{"model": "contrastive audio-text model", "dataset": "synthesised sound scenes: up to three everyday sounds over a background", "train_examples": 26041, "gain_aug_db": 6, "noise_aug": 0.01, "n_mels": 64, "hop_length": 320, "input": "log_mel", "spec_augment": true, "win_length": 400, "tokenizer": "word", "vocab_size": 93, "loss": "sigmoid", "embed_dim": 256, "encoder_arch": "efficientnet", "encoder_norm": "batchnorm", "encoder_activation": "silu", "encoder_channel_attention": "se", "encoder_depths": [2, 5, 5], "encoder_kernel_size": 5, "encoder_stem": "single", "encoder_expansion": 4, "encoder_widths": [16, 24, 48], "text_encoder_causal": false, "text_encoder_width": 128, "text_encoder_layers": 6, "text_encoder_norm": "layernorm", "text_encoder_norm_position": "pre", "text_encoder_activation": "gelu", "text_encoder_mlp_ratio": 4, "text_encoder_head_dim": 48, "text_encoder_fused_qkv": false, "text_encoder_bias": "all", "text_encoder_qk_norm": false, "text_encoder_parallel_block": false, "text_encoder_dropout": 0.1, "text_encoder_inner_norm": false, "text_encoder_drop_path": 0.15, "text_encoder_positions": "learned", "init": "torch_default", "residual_init": "none", "optimizer": "soap", "beta2": 0.99, "learning_rate": 0.0013, "beta1": 0.95, "shampoo_beta": 0.99, "eps": 1e-08, "precondition_frequency": 20, "max_precond_dim": 1024, "one_sided": false, "adamw_lr_other_params": 0.0024, "max_steps": 7600, "batch_size": 256, "epochs": 74.7, "lr_schedule": "wsd_sqrt", "decay_fraction": 0.3, "final_lr_fraction": 0.05, "warmup_steps": 150, "weight_decay": 0.2, "adamw_weight_decay_other_params": 0}
Rows from block 9 of the audio encoder of a small contrastive audio-text model, named by matrix and row number. Rows with one number belong to one channel. Each number is 128 + 24 x the weight over its row's rms, rounded and kept within 0 to 255. All counts start at 0. Numbers have three digits each.
After each channel's rows are labels from the 100 clips, of 14848, where the channel reaches its highest value: "peak on" is the class under the peak. Only what is clearly more common there than usual is listed. The data: synthesised sound scenes: up to three everyday sounds over a background. In brackets: how many of the 100, against the usual share in percent.
# convs0: expand pointwise conv (encoder.blocks.9.convs.0.weight, 192x48x1x1), inputs 0-47
# convs1: depthwise 5x5 conv (encoder.blocks.9.convs.1.weight, 192x1x5x5, trained with AdamW), a 5x5 kernel
# convs2: project pointwise conv (encoder.blocks.9.convs.2.weight, 48x192x1x1, transposed), outputs 0-47

convs0.12:148076134112106163115130088135114130147113119146114128157121146171141106149091114124190159109099152125094155109161134116126113161164107106132132
convs1.12:120148114104128118108138128128063101131150190107100129134168135135126122108
convs2.12:154142123115124172168141132170149099160144155138100122153097150128140148133102114114112140070121145120151121179118131138126109113111090124186130
peak on: thunder (47 vs 1.8)

convs0.93:107116121110102096081155084127104117138119118130087134136139167115097160083141109103130113106125102169141154117123133158115074160120114125162136
convs1.93:108086128147144086109096141169142156104091114172136127106104148128127117125
convs2.93:134134137192130149114130138141156106134154163132098098115142166123078143128130113105145131094141129122168123090106116139084110119128142175171123
peak on: thunder (26 vs 1.8)

convs0.168:093161125117105101102085125139132091119141125132099158104153090128087120145175140102127096115130093106109118123085140110131110133137072137153142
convs1.168:165149136151145128157136159137085114101100098135104136098114162134106097098
convs2.168:116157137130111128147124125089114081148155131133127131138129113166181140127179113085116167147172152128145154122120127127149126108190138105129106
peak on: phone ringing (73 vs 1.5)

convs0.157:125121116117126127126148106169145129132133115097161151152087154137133126129082179159139132109109059151123118163114155146117138182149123141119106
convs1.157:158130140129084136101108111084114123119123098118110141131099091101111111077
convs2.157:160086148111108177139115144105164142087085136136178145138116161107134116143130117158146173131153107108112103128126104150127111117131139090166129
peak on: thunder (49 vs 1.8)

convs0.16:157145155163126105137157103083116138123131164123110119179156142121129150159163156114119102145103155162106120120110118098102084112090132150119101
convs1.16:148108098111148198127129129124185145115112140161120103105131141116123135145
convs2.16:173123065120093090116124177119174107103117149098125142119106116110078130139149125155111165115145122097134148148168132128130115124105118119116129
peak on: howling (39 vs 2); crying baby (31 vs 1.8)

convs0.176:127072170158137124073103100072110163149086118123126109148117133108137129149138105113147154081125101148132134131123159135122124108122136131091138
convs1.176:095095105119142104103097101150094103137119145142116116099121129130122073093
convs2.176:087122134173147134119137138133110091153101126099109147124126144099104169152098085078116166166083153138110138106103158136134152135137122134112133
peak on: spray hiss (28 vs 1.2)

convs0.91:144140139088119125112100137133106157124135150146121137171157100128133151101154112184129138131121156163133143087104137154085175148090143096129154
convs1.91:103090088112101120102125113093139112141125094130163175140147121161151145126
convs2.91:132155098156150150131147103127141084101141160142113074115115108109120150115130143146135070151141111121123154155148092106145119145147128125171076
peak on: coughing (33 vs 0.7); explosion (27 vs 1.6)

convs0.26:114188079115133137159105137176115133116150112134124115105112169138164152128129109114134183123109078097107149143118119162101130125146150132124116
convs1.26:094107112135134077129118122104070106127098090107111126144123166134117147136
convs2.26:146134139124149088134122161103150125110087092172145083100166119108125142090142146133161162135164124106115098093170135095139132118117113111129136
peak on: whistle (29 vs 1)

convs0.123:108133106093132118059104110139146094140073139145193141098133121165107121128132131117134150132165136111117099126092109109099127149147136143122122
convs1.123:152138116098117145135093113113104101144135124110113155153134144137171196143
convs2.123:137098074082103139141130127147127117136158119117096143109149094107109163129119124165120116139085167103141112144124126102104164093146134174142097
peak on: phone ringing (25 vs 1.5)

convs0.23:089091096138132132110171155150156159111100138141118156133168148105062142102147119135125108179105127151118128101139125118099104128126146102123148
convs1.23:145089107150111119092142155095130084146147093141082126146120149116127149109
convs2.23:124139153163136148147073124117162137164141150086122134134138155102103139143127106135125104128109131085141153120116090178117122141082127086098156
peak on: coughing (75 vs 0.7)

convs0.150:119141130107148093143116121093139115106132133144124106100131172123129156132147098148135137118082108136124150122106170211139155138078130152130111
convs1.150:113132126139157173146102125111170146093126130142109123124128073088134153154
convs2.150:084186086142105177132156084145120138095146112133124115114119122119170147151104119128104125104093107122105116162107091116153110142117126127100120
peak on: spray hiss (69 vs 1.2)

convs0.166:170128126145098089094128122125111109136117124131123159157155097142123070186158150181146108132137124097115130129158142090143104128117133138111102
convs1.166:092137122155126088111142155165069100142132165105129154144117130131149135113
convs2.166:106159164104162175144153122154088107131129136101129130110185147125119131142076133108127126156125134118150105133099102173105144119153156102106114
peak on: thunder (65 vs 1.8)

convs0.71:127129103107128176117159142163161114148120144126114127147162135150141118139140119131150137065151132100118109100138211120098138113099127132149114
convs1.71:131109105117103118112142137155151148122155147159140150138131163167192153118
convs2.71:131161117137096167117124116082109126111126100124136162154146076126152123080118089127096113161137142141099133131117126120110179081138124161132112
peak on: spray hiss (74 vs 1.2)

convs0.121:142195140097134149144079116135106127135108120148095126080072134160141121146108116157103134108093103126134155127115145142117106142129161111103151
convs1.121:148133127131113114125156161122155118168135119162158147143099183157167136120
convs2.121:126072159126141124127146155127186105116131147143129108135151098127151123133150141103162123139196139139143103140166108170170138129134120133155148
peak on: spray hiss (28 vs 1.2)

convs0.17:165151113139119168136135177117131092136122112133116139137091114135096092134162103120133138137113116082126156173147143126121075127131155092138082
convs1.17:137147127141131129119107106127124085104086102094101107097110088093114094138
convs2.17:121090115119103138106158166081140130114143134154114137129156109089084168125160143176108105129117101125142101132176118159178139120137119127126131
peak on: mooing (51 vs 1.6); thunder (25 vs 1.8)

convs0.44:103143117130138166130131194172141084144132128098154098143107095146129126089085113127123136128142143152097116091090137132114125098099106104139126
convs1.44:112131105122121133115125125115121139120128109158152178158116141167190171140
convs2.44:151153126104154129111111166069116128106135102123129125120136119133117084140117073116127102095122148152072155131147109115150159117149173151109141
peak on: spray hiss (80 vs 1.2)

convs0.162:111140096145138140124112132077119102123119169126133093131114071161153137128123098152141138128107101101099099156168101086120104168144156121128141
convs1.162:133137114121107151166181168177130138165133152103139134107141152121134104117
convs2.162:146096164139099111149159123178149141115084121132108159144138153124150122160134168091074112142107119164145122120140096137155129081129132126129108
peak on: snoring (46 vs 1.5)

convs0.130:112143056129118108134074143106139091109132130120155108153130108148120139156132110137102161098106126128140170146131154100117092122129126125181100
convs1.130:140124153138118178189151150122122162160139127152150164146135134120156114125
convs2.130:144132171150138126137136141138127161174127118125132141111135189100118116130143189132112105149141144136095125085123121084143110108135083150170122
peak on: whoosh (46 vs 1.2); car passing (44 vs 1.6)

convs0.92:157156165141120074131129098098094121136134119154128121176153102146135135139169172129090132164114149168137155107131117121126098115094135121133097
convs1.92:096113128133144098106110149170098122127127177103114119152156085113123133163
convs2.92:123156141133111120129128166078179124082098096140107141127141180110098125128171133146122127114133139084082139116136122148164161133124103123139148
peak on: howling (33 vs 2)

convs0.109:103126109122110126135140133156142103096115091112114129083163084150167089145158152123167098130090088123093138163153149112131133108126160136115126
convs1.109:140127162165172130143146136145096086103080118113092107116110136141133110126
convs2.109:118180138081111125133144156134132136107180156143128104125130139162117124152147128120126139114166189130115110114131097136087109078149117123167128
peak on: thunder (45 vs 1.8); drum roll (42 vs 1.6)

convs0.147:197131079148122134143089140116106113110127128143125094124124107137104148146101102151106133147112145119111141107161106116133186114128137081122086
convs1.147:122113105114101149101087102099126079082087110102111116121120119138122133148
convs2.147:178115061136107127120099119112115103128125119132135119125112098137150136121073117148104143107119115155126097155150108111158103141089116086147088
peak on: mooing (68 vs 1.6)

convs0.126:120115154156167182080127144170096133154113126125129133153084125152135060111109117091113161146123145130098119131101154132123132132100138134119125
convs1.126:139145162155139090093106098093139124091124132134104114091094115103129102111
convs2.126:122116146120135114103125147108138159147129191117096123129122172104152135105098140109119126167093114160079122164164143146117166107093148126149130
peak on: mooing (100 vs 1.6)

convs0.113:105137132137139134097154140154116096151154119133133120138128108107088156105100080107160120151112136125141121169058165133107115117150092147164119
convs1.113:091172182162154111147125145139118098104124094135121107116138128097115103120
convs2.113:120105119110107107149115115140135156121146091153137102151116132094151182128163149111142144144113195093142120134085093114111113161161139113131108
peak on: whoosh (58 vs 1.2)

convs0.181:084123159155119116106103161126124124101144107098128128078115097108117135188150107099171109124095114105108137109153144120157133116118124149176113
convs1.181:082101095095101132148162152133088113155118116102105114114092145138147131131
convs2.181:157118173107128093087151114110138106104164135097156134171126146127135139110186128093145124111119137129142166165164141152163120146115123110151143
peak on: snoring (43 vs 1.5); drum roll (27 vs 1.6)

convs0.36:131129080143131107123129148126151084135106126162103128141126138161167096097127120174106095115135112139128117137145098133189164166109131091151126
convs1.36:169174175166167110115097137134108101124125128134147119139140102103106125115
convs2.36:144173119118128127147134157089140147129147111111091115114122124158136147126149140140151128183105205147124154123149136115181122154104159136134137
peak on: howling (36 vs 2)

convs0.83:091154118112137116122122118129129113109108136148114098129157090142105117186088089179159135141094107118150106128153140117135107102123158096118082
convs1.83:104154173181139131128098105094101147173158135121117122118109120134143148140
convs2.83:126103107124140102102187129102135109116144099085163135133101156137106131127134151069080128131131147102082167148124134159145131125128139130154149
peak on: snoring (78 vs 1.5)

convs0.81:104172064136144118137109077152130115139105152133135101132143085139119106096123127103139100108108124103150085149123162122107139138099105096097128
convs1.81:117161178146114151163179152129129126150118126112092100108103102109118127116
convs2.81:127117162146128136118164109106122128089134186165107134117139148122145143117107072070123106150168116144121116098156116110133104153103097126134150
peak on: whistle (64 vs 1)

convs0.120:154173099144133096120101090122109131155136126146136159119135138157102170152162119088148142125126115112168114085128085113112115112135125077109151
convs1.120:102128123143143147121149113115176164124101065133112137124126080115111140149
convs2.120:130142150108120122106139112128149179137133106189177089086110135133142105143105126089098139141106108087164126127161152099144131114146134141149145
peak on: howling (30 vs 2)

convs0.80:108150107147176145167159109098138103130143142106115109154085131130129168125118113139102112103160121134138152082092167133170133140120095099128154
convs1.80:088100140139148127161122113117154169143112084168172118131127153138124136103
convs2.80:105118120109130129109135122120109126100124106134133100119110107069074101135112125140094181109101104123121163138182144137159115114090097144156132
peak on: spray hiss (43 vs 1.2)

convs0.34:058088122106155122138146137135155164090163109108122112152126176128135129146130096119155101121163148121167116134115134090126122159139137155150139
convs1.34:155109126125132136120118147154103106131156177112101113147197104122124152112
convs2.34:157156151154111140106133141119142149098142109162122105138077140136134103107123114097141133164080128069114121070094139139123132101104126101113118
peak on: spray hiss (38 vs 1.2); zipper (36 vs 1)

convs0.39:143144087113103152158083153097139110152182122123090106099097139155098152160120111113109140109124106092137172152118131152108130112110157125131118
convs1.39:161145144153163125094116123121076106134101098085124128120083113136143127114
convs2.39:177119137082144127127115137111143121129104099141118120132081138137079149164119125140104114119150116150153092095151137141104149170172109110086116
peak on: thunder (39 vs 1.8)

convs0.88:126119112112135122131128100126129095056142135104166135187114102110113138120125136151097185106086125143125119099146164143105133145148127111153110
convs1.88:158133126135132126130128126119097091093095066125118113123104101103096090128
convs2.88:158081142130122121131143129099101136134142106201182166140158144090093109131126146109110125133145103147121129092167145138124108135119089137140129
peak on: thunder (62 vs 1.8)